config = dict(
    model='encoder-decoder image transcriber',
    horizontal_flip=False,
    encoder_stem='deep',
    encoder_avg_pool_shortcut=True,
    init='orthogonal',
    beta1=0.9,
    steps=8000,
    batch_size=128,
)
Rows from block 6 of the image encoder of a small encoder-decoder image transcriber, named by matrix and row number. Rows with one number belong to one channel. Each number is 128 + 32 x the weight over its row's rms, rounded and kept within 0 to 255. All counts start at 0. Numbers have three digits each.
After each channel's rows are labels from the 100 images, of 14976, where the channel reaches its highest value: "colour at peak" is the nearest of a few named colours to the mean colour under the peak. Only what is clearly more common there than usual is listed. The data: short English words printed on busy colour backdrops.
# convs1: grouped (8 groups) 3x3 conv (encoder.blocks.6.convs.1.weight, 96x12x3x3), inputs within the group 0-11, a 3x3 kernel for each
# convs2: expand pointwise conv (encoder.blocks.6.convs.2.weight, 192x96x1x1, transposed), outputs 0-63

convs1.72:132163125114140132090148152146138116149150104076100111138149133110122133192098090082114050103132114139080150165064179180073127141149084114124145113109122101071089133076144170067114162168112119125151154111090143123118183154142134112102084064053134161068137156158168148119099108063099123089113130101112156176093085170113139106
convs2.72:153170108096191162097137124118130109116138160158149212092188075074145188159160133088126097154117151153111140074124157076155149155099114118127114174086145149142125099140128118153141146114135160
colour at peak: grey

convs1.18:192126090156165126143165145063062173087070126074072119133113131096107095148086080172183169135145149125128123093122115062112165115143170112087114070035107050083097104124111141119108117098156154125111144109137183163154133161128144172132091149171108143083111179096108127130129080141128111101106101156117101125119137116125119153
convs2.18:055132157178117064128178132144143157107113132146119080157149126146069083166078155166145059123111147096160111080132067131129129194174144122099093116118170146108130098189157124107150127145100110
colour at peak: black

convs1.27:146186197130126152121108122097108127103135158092081144122137123117157135122091085146217223080075099061051077094052113104095122081124132132161158127173112054093118124123156151106118171164117121097083176146108130124095157112148122103126146121124157096114107122143122144126165128110112100123115091112097134199122122147160133092
convs2.27:116147138105174119103141111136120147139143152034109135144116153172096107178125132140174118151117144159180087131163108084106154150119141111158078113149136159125131032107143132079167127145057104
colour at peak: grey

convs1.79:117112078139160057133144104089080106084113080136090077130085190158074177131081169110167161067087137114159141138135119168181127160132110066143152067132147069141111139173072134168082130146075140120119136173124180159175122122140106135134127139147194164111143135129067140163108139137092136177091144151136133107112136078145131119
convs2.79:162138135056151138174168154111179100127145124144078087098103106134053096092093073116162159148147157106122114152139092087125134084112100154123159151145150131112187118157143111059136114127096124
colour at peak: grey

convs1.56:110133089107138091080076091122160126115133216099122184115107124071115177077094152111128141103179161096099193081096102091089081118139132099146162070141112076141160119126108104115076106119107113142183133104148147106158131099110058101100094137127135125152123124160035120183140120118139096085158149147170154127182127090117119160
convs2.56:144134180152074167162113128103149092141145139168144103148127150117118127145042129123075145121122073119160132114126134129156114129102144091107132068124064174081111133115168189118085171096121178
colour at peak: grey

convs1.7:148070079098090071083079096142125120097086091106082089151183174154110138081104134143123118158147134144128121161140131111107144090088127173139120160111107101079086150159123073114098076075056179190187133130138113081128142094108181140104130183132116067103128124149160145145156174167132127102088154141133149102118178171085112112
convs2.7:142052093133074118154166165107110116140160095160084110184166113112129058110140084141128139119149168096122059130121136091081127139157162078170154098130116097097140177113033180108098130078099154
colour at peak: grey

convs1.32:119145178134145141088100090153124147146114131123120125135125094162143167130147156129118162089168098111098120156179118153128129106104106132098086135088098141117109103119010093132045136114082153137117154140172127104150100208208155154156085104055162147107150160142116159160096176134072143120086093078145123101129094108094091087
convs2.32:161116132144145084183115150156139129114088124150107108146080108133048082094132062088158142145126154114128135107163126153117123151165078112109106114099155146125110182143087144127118157144114153
colour at peak: grey

convs1.33:195176095160082183157081121101107091105101092113107094090130141098093147077098152144118111199128101167105122101126125076123118108150154087079127107118088147171131172104107187140140148077123106133167074172150106181179135133106139142145143122136080131090148113069161089135178206191129139129118120077143135089111089100154130099
convs2.33:143132098126172173159175149137164159123141142168215104088195098073180126104112133099068215137139153056093167134160115177133167083181083143081137153196129118119117109113134153138159162125138166
colour at peak: grey

convs1.59:119161158147108159164115114113100108121162129132127092174174116112141125109159117169130100140141117114136134136161206076069131142107094076129110077134164120053135116164152131078164151040115095182137139103176194067085171105108156116067102076102099073112104115084112113068099101144157101132152097137113114080103153136096135127
convs2.59:101160118137182181121152099178180115108161184125166150103136139116037159150179085112168078121115156133075119104107142106124214111119102125137148111119184115149170073112137107102108120080116116
colour at peak: grey

convs1.37:092148144185126135200062087097162168110169075177151082159142033133105054150052143118146134147103160165062138100102145113153146154170090145129115174184129134128115116175129111137111173099118156132066151126139102144125096137167153160095166116083151128109119120095140085115139145151124117116073083142142163093120110130125164110
convs2.37:121142152139081150112186151070140145119115121116081111137152138177105121114102092045173188116107153133101161175146154113115107167130152141123158117164074128142107163115140111071090094122088110
colour at peak: grey

convs1.89:148061070139106113127108122092142079109130154111096132103149110135119113169160118077112153090113164098087124077036127132143117111156169099134213080114206127106123149089106135088100159120110086097138135091128125162158180212141177130089165177148098147158109139130135121128123107134208145173129114180140131086153126136101106149
convs2.89:115155149082160121144124127131206094115095202105151156106150132127101136072133103051120124059077168134097123143083075202126144203083136166126237161136143125125143119110151115126111119155128140
colour at peak: grey